{
  "input": "log_mel",
  "hidden_act": "star_relu",
  "bias": "none",
  "qk_norm": true,
  "expert_mlp_ratio": 2,
  "positions": "learned",
  "num_labels": 45,
  "beta1": 0.9,
  "max_steps": 7300,
  "batch_size": 384,
  "warmup_steps": 140
}
Rows from block 2 of a small multi-label audio tagger, named by matrix and row number. Rows with one number within an expert belong to one neuron, the router's apart. Each number is 500 + 50 x the weight over its row's rms, rounded and kept within 0 to 999. All counts start at 0. Numbers have three digits each. After the name is the row's rms in percent of the matrix's.
Before each expert's rows are labels from the 100 clips, of 14848, where the router gives the expert most weight on average: "strongest on" is what is common among them. Only what is clearly more common there than usual is listed. The data: short pieces for a synthesised band: melody, chords, bass and drums.
# router: router (model.blocks.2.mlp.router.weight, 16x256), inputs 128-255
# up: expert up (model.blocks.2.mlp.up, 16x512x256), inputs 128-255
# down: expert down (model.blocks.2.mlp.down, 16x256x512, transposed), outputs 128-255

# expert 2
strongest on: reverberation; text has "reverberant"; text has "room"; white noise
router.2 102:591555439435521575481605503514586446548470474415476450481580489407492457487564446508547533421494534542454499504427525542546432471549461562553561450566591470460551482532460522528514558539483517433599471594586570471480479524528433431465425574444383568464524496434477533512490451564540471501565573408461450516569509413504513515559458477528562486421545450490453541450567448541554406488458
up.0 110:457488555529446469583514479505482429539492447423479527475527475517501494482525509482489456575549405373431530441526471468546560530532450534511493453505479545501439454565471550535472478539423470576531513518528474435489457573521456499415516486515490519556448390416430499415551528497560552582522412493557445503487553501438464461590577536481525505511439473477565511470483480521557554454519
down.0 107:513596512592553452506617468484486545442500502508487553440466459519506488405606610441471508487520442514559474527515519539410497561548482531491514394406621449553472520433537493509506422506440507525519493479542481557515587411593589501492541504464444439475530530517473582551491564524508516460517499504598448414485416602484493511477484528527618538472514458507472498502506574629512533509524
up.1 098:444498596453542433425515515640446453500476510438524490509530560512471444544454478397522485448503513593499416596519470470574527553433396491437469473574467448542461570545473515484555523476448468452463515490528541492513516479465470519448468400418470511485536482556519431495463583471536437522494524416558531534437505481488549448513463449558434502410529481455514455530621422476469593560513
down.1 095:467511409467473434527495501533533403399446569488565498513571571439536463484475510443448487422418480584502382618462519479494488474562533476452536393438480462423492623431493443457502466468498548495459553545471534545566550520535499503542433442444495574503554500521522466461521566451470486553464554496487480552459522557490509563492523580516547494505542468461511489568650397525535484543435
up.2 101:443563476518548487383601565469519491507522536454488559511519497496536568468477478505460384578589441466477509559494574538460497401526567453481419475397573538506517575439497410442449522428434461479489478497475460396488608505468609502436463487511508523435492485505498551502449465557543501542514555526579482571515428505442387440520444569542473502471502531486423457557475463424483544476442
down.2 104:376477446577509532554460505585468498431498490486481459466435495599544612525576547529517486432524535420533498390571473595517585513464497488541464514585471576488470553481528430557528534526461543459507442505491535586469438469549569435504583543516531468504526481568493582532444447474508488509532576521505523461577513447548542398464543471453373456506430509495481526474388567491393497490573
up.3 092:547480460488518482489563476506487479431567473613537544518482465474537658503523508460414437527501521449450533481618538495513531430415553439492488515526456554538435466533558524488493552399504503471487518525478574503568446468559492522452492522614535568616481502420581608498446504520582455504416535541500442467511551518518517429505565538481518488481575414491489528505524493530582402466452
down.3 092:500423455531482522539466527485428403468475456424550487501500475466518419488497510433488536397616447527474455504474472577541499480563479447451484519486487467454474561459514438513520494395481574498421562547602591477449465469548528440485534528407451494400585602438413521588587506509507471451514547625560579468581587494461472498477496596496553519463488504510539501455527418537467586441472
up.4 103:442481504508480495502468565500512495617453566505528439545543621493603555466457488476440512525505532479455562518450499487583514541457517518519529477500460516441476458503506589505515472490484485487339547451438568491557457527541408486518544472582510374503528645479565500539489460524463483601469529475477590428435408531476523498456482483540461529506544460520487555515532480445540506430465
down.4 104:421551488515555567455471625501445546557440508536464530550459467485490479524540436598517411480551459436508478474444538548442534530558526478482453483518447572527477560415396502549404595391418491457512477517479492468512486480480576540587515570487438548464489428504430518470485442548536625530450481494467445526483576412527536490540435476532513519592516527579477512464550512482569520410458

# expert 5
strongest on: plucked string-like
router.5 099:538488508474582476479567511593444578435534594515512474504570461475460481532523510538486514594391549573523482482509581481521542461480515569479549500474453403462537515580540495517560403472585513495459379533456484522459477464588521574546508513481449558536560437428528427503565487482489483464536489438538485544501512571540560362533522499450551552455604417419526554443569481480578537485455
up.6 086:596456467532479537541522540431497521516440514452509506499465531559543494553504455532512496500422444482485474516494576529528466585533541582498524492479473383380568504443539558540512456566524561548502505480447577517522523517533471462557419476478545522456546601533493493515494518532509504464461501504410517502495520512473471548542499527468579508537526518512473404462457473549500499519544
down.6 084:480476617508431445529582438541475534451468448515504528532506475501497488415465537400507487611573519541512518582500450453485472583481477508529553507525539506508503479490557490486430450493543433532512504562450578465446441473493463420450459447486542437544502505396456513437454497617498455468534473473498480354507462587567589476427614445498373476536429501427486464547515434390550526417577
up.7 105:533421565550527466391512499460507439447442435501507456478547463450548508496461448465463376468634404477460613528448560594452518503537476507501413424591470534584418552419545561451556518503448461458534491414484483507504480486506409472474564448481483418488506479449474448457508496434519453460595650530537522441576405527500484521508477549503518441459518548563503484477588522471390490640470
down.7 103:467531516579571421412468475418590547606529527514545563525519507451529524515484504538492392567558470493455598478540524514586460491486508604512529507520455529501514502539507587414451472630484558532488472448496528490484490517503493477560517541529533464514502508519438519398484487521577458481550478496452535524488441545456497541479449431471533450463512470519453538479490554439517519588591
up.8 110:526370506451524551593480516507430451393526512423444482597493578513459550471598517518486553455489416427418528551536458585520489515506529523558514442469528495433568522539588468645426435505549568492563493496475537433538505465532510405464511535487393474506520435497608529420490545461447480497511479468539525484500445498530499520494425415516587473587437512498503554579433530453499425522485
down.8 114:544436541565520451597486535381470409534525439525397579489549624492452520506451520446525531502548430524431574526490440463590532395476495499547461520502505510561512452511535458486482552505543625515547577522481491473496503569559540514449417425349485462558447476511541425459522501560432437541453526507495545460553552481516530513507485624463483499419486482513471463510484550491533424571538
up.9 093:618517478504502502526549490425517491527541522494455476469532504470465550506508536500458523558542539526501547496538559521569390509430566453508498462472523433412450546398546509505527434605479462515579594463568573522534499469496419444514416556529532386492555603511537524474385490409476377532556568535543429578538446500422468518560477411498449501526523560444483474459484560435513575513504
down.9 087:486540504439488507459504490485587521502433525557546537510524563516484491478513476481548490512452464485469509583465589527515527564405473560619585558490511416459528564492562582505475379578470442516501498569420551548536525436553416404555453435495452540552466510476513452470468462515486462509532566462575500508406543574549494512484545467487503428564500476444501455545516570514532488493493
up.10 087:494434511510517497486458381439461496594614542398570491467489537504442551491512549514442440532475525542522471468480521574492512501484462546527508507427589454549536442510550568464563480521466503464479521528461548557521410589553459509538399501428431466485510544542551542483507462502451576437599427538429514547502456487439476586467476456472490474578432549566419392483401491505550448368398
down.10 087:537463486497499444540458428399460457491501469481595480461487433477494464506428471476502456532494467586544498478534427519566529551609478458467555445615518450576594460492465519500517506528520519636481512559585666526488493598496400488412509409520538511502553433574515429468449560506486522460533440490526556459564395536430468506490513473483395458513477531520430464490497447428607428582521

# expert 12
strongest on: pink noise; white noise
router.12 117:568495545462475550473463447547498511501496486434516566464561439402438448489484402462489509446487489490414515507520530436444470489499484504616461550517566538521543465504585502498412526523570411484486445507467375439443609457518383532424578594472460484511486533487408555473462470562491473437482483528570456473528573551434499559539541564522504514496439542430466447479508548438447593468548
up.6 109:581540474527489575474456498522546562457505512567456471498506589511413566454476439433489473516438542549531461458605562472496474569453482436553485542469422511509462503510441518528572466525496545449379401512487503641478524547480617510497485447550513475417426470519458457514481439354503554454504565461556468518427524493608502391506551511472442498587505459476478459473541541494588483434502
down.6 106:430478558533460562583570612489572452591500582422514458445434531527532516527418484506598452484487467525496540488410398530477526511377494455557473497441487534494488467481523446542502503631500531446440523454453544520572481450542465459406467408524477560459510589447554524426549471592468500556506575503422445489471456449528496503506535458480498429487580487552509459483453545547454582485559
up.7 114:481558551443476522475589547517428424505529448542545513569441527487407541512514492473491470515596463567601451422597496568550544521454521533513524399476525482475416527500423520546524483436499507493483446572555546390444497466459504506493495492534533454424525490524515535403504432399647489549492513564515472488516431529582517520567518548453458458451450549494524448512561440398500505514495
down.7 111:505440576514529437542511510488586466518545482466582535581462516501443532517506498458442439474516565471511446498478405486560538467546481581493538542495485494487489483448423401463482530336511490494479418517537464493461574566447483474413526495472473447559490548478363531524423511559560599489487464541518562512534416511565492540526463534454551601482442426533451430504474488437521520519478
up.8 104:525503513461506456520433576477487511567446423468556494471487494519460511436554567427538424454470509572511466494561508538490354451569432477429493502579436524582518473509517618503510492532526545533453570518602489550519518523503538444501496456540521529371490504475455507526526554600557491472618437563497496440587513414472542504445469453472481449531469593487565436497491488517522453439463
down.8 108:457516405535436444554498493464496491471533444491513525539540510429479575482481578472583635500499538526502443555557479487509488457524522417488552432575579452547566473544482552420564562507476587538404588436520475512474439526583595510482506439493452520454505416504511437451529524427521447444442493510553472489501557569546527456551533533468636581368471489497508490422443521509590437479578
up.9 092:472507513594516477496455584592486582472549520523438535491527462551479490525458490455438487559421536434529526494511554484509457467472382460530512467506506499457515566551515586577496457454551553490565492468513500497467526489465453557615487556497410579491469384448505490546501551495532457468419519475533381419470488411457499441578564516518554484443499460439630557457471495539494501485497
down.9 097:493544485661536549471551463509512476500479542492517447523474500589414555457535547574495468424532489506471480465467527530553383506384547599425539463481455523506494580502529466428523447500418503456444461483541441519475525449521572498488511537566481541489537491449601493585488552452642497525498571474512465505528448425524467462535445499378519520477445464543424498602490546536474494478538
up.10 089:532560485527484521572551489589539525447554490511480502537461558459558591477513617463390503537475529551381532517541420425601470488455485434541423544577519508460413562531564539560483488473414477555508474513443517473503495511494573409510534540532437421536446500524374530499501484437455425460468533552519425483552458448408467559507583567523472466542501522401449516476501459479469543396529
down.10 094:484475504581553467489489493465528530477439502464558516409488560648393512487398514548432572523476484511555519476486521588517461483441479523374526470455384478533477496434521543507551543509563427448454506483603602499551516457449504501506493424559458612456542479531562455532483589427513540550526489524523527483473540428542450473484505567428506525497480392521560495488457482639530497509437

# expert 0
strongest on: vibraphone-like; melody instrument: vibraphone-like; square lead; melody instrument: square lead
router.0 101:408476480570512483580529504563464458494496552408571506560437459563437508439480603591548444539518444456569474548464438539478519499597474481453557448573499400549429392462447492539449448437502411516458497508512585503465479525488500435580513491502425505478469517591450452526454530478573570534480537597539535545552427459466448482553526486484550460498552570455466500531417544556521460403476
up.0 101:535461534502510452486448466564496540451519619510512482561613613450457523571538501571473500400512392470405476424588502568512505536549520473499529424501406585501527446420519510418515529503466539434562571522373525513518415568437517517488430541487497501541451493555617532477474522535551410517404567462446540583498514493558511568605566521488465517552434491485449459549535488464508404469489
down.0 105:546565495413539595586517579561520438467555466418530543426536459392491399490588461458479551479453472526420515492562443437469485511529569495526496572440503479515532495579526452487472508492637577490611459538583526572497472524527539430482500430459458502508542542479464489478498476523474379461470436448485476503555482554486529615436474460392535534459412483563501539551453586497501523524552
up.1 095:508601477551528586590474438420572498556542529544536483462560514489431458509394480481471496532492424571492429563526548527493439524498504474513534479485414470480535507453502594566401489498483459516519514481432555462599411487482591582541428583573624552537423532502521481480445437545517446447461445595549451419596491466497526601523451426512531480494476528524518345527432475468489534483509
down.1 096:504537510446538485584510454436541522534551625528519484476609569529474473500514555463467432539480546403450452461480482471462474529442561520519594442434469416512500449497453562492500413506505404615392447477518487457518492570439567464535493588527429501508470510466483515539528512481550535535484427544553428577589479490509517554564498479516531525440524558549503588516495489523482509454444
up.2 101:488485489544528509554443483558549455574467477450560405494490542477535517468513425454458573519536473483528504510449543417557462566497466506487446507601425492440545434528526556448542528458478450480370471555467546486544447473564401485558465586534469451524514478464607447502461487484486493506405519495444508502440527526512563440575587476456442459480642520445474441465501493450642567395493
down.2 103:541503502477458452482492470500545480525565458427549529366452534550474538551462542449649549453514502556570503459586472496502517524407386490542602451507453469563488499493459499460505419511406527569510536431518524533504495441476566536502448567456552472553516525494520432504547486509515495495477575523472501507554506479512547537522396520472472437493428528595458485531454465609483622436620
up.3 090:554543499501582539544532494517554540581556500575468540526469452529468547514529488528485536460541503449456508488514493477459459490428549501480561610407485561458488466534486532511457477419527509487407396410488547475517507488535413528468549505496467502498374585466532644534442415501603390509526531488541506472474485573469375521508454480539544526540529525500448584470440560583512557491592
down.3 089:422430599436548489501564505471413512477469500507483525596475444481521527466555450581330464531475456481567545419474458488444534557516498427490475481496546570512480483558491497610479489530560494378535481481569569462470594491530472440497485548454481453493486480511521443565439437471480518517485460473537502470460438478517560453455551540503476583560557449473562495532451606485403452534350
up.4 104:555472422460473546599504627490539540555517483510428539465477449512536496419510456477523554488447548506506438575474459463361474508527427423473477479464613547552548521476443542527532538554537487520523531453584475474499564472540493483412478538461513498395495458447535496531595576581462633459473559389483589449472533502450463571495521492568474479424529518484594458510474543505490514558526
down.4 105:565434501447458429543390497516486595600549540421490519479540489413504472522447434464417490514475454488501524440511515458507543525488552470499498522401471552595550511470557436524570502525404505446527459490466605533523508438552487513421484494389429378575600547523562466572525564501509480395455521497440635522505464593537601462542425520408533518446573497546467504538533468436574404512372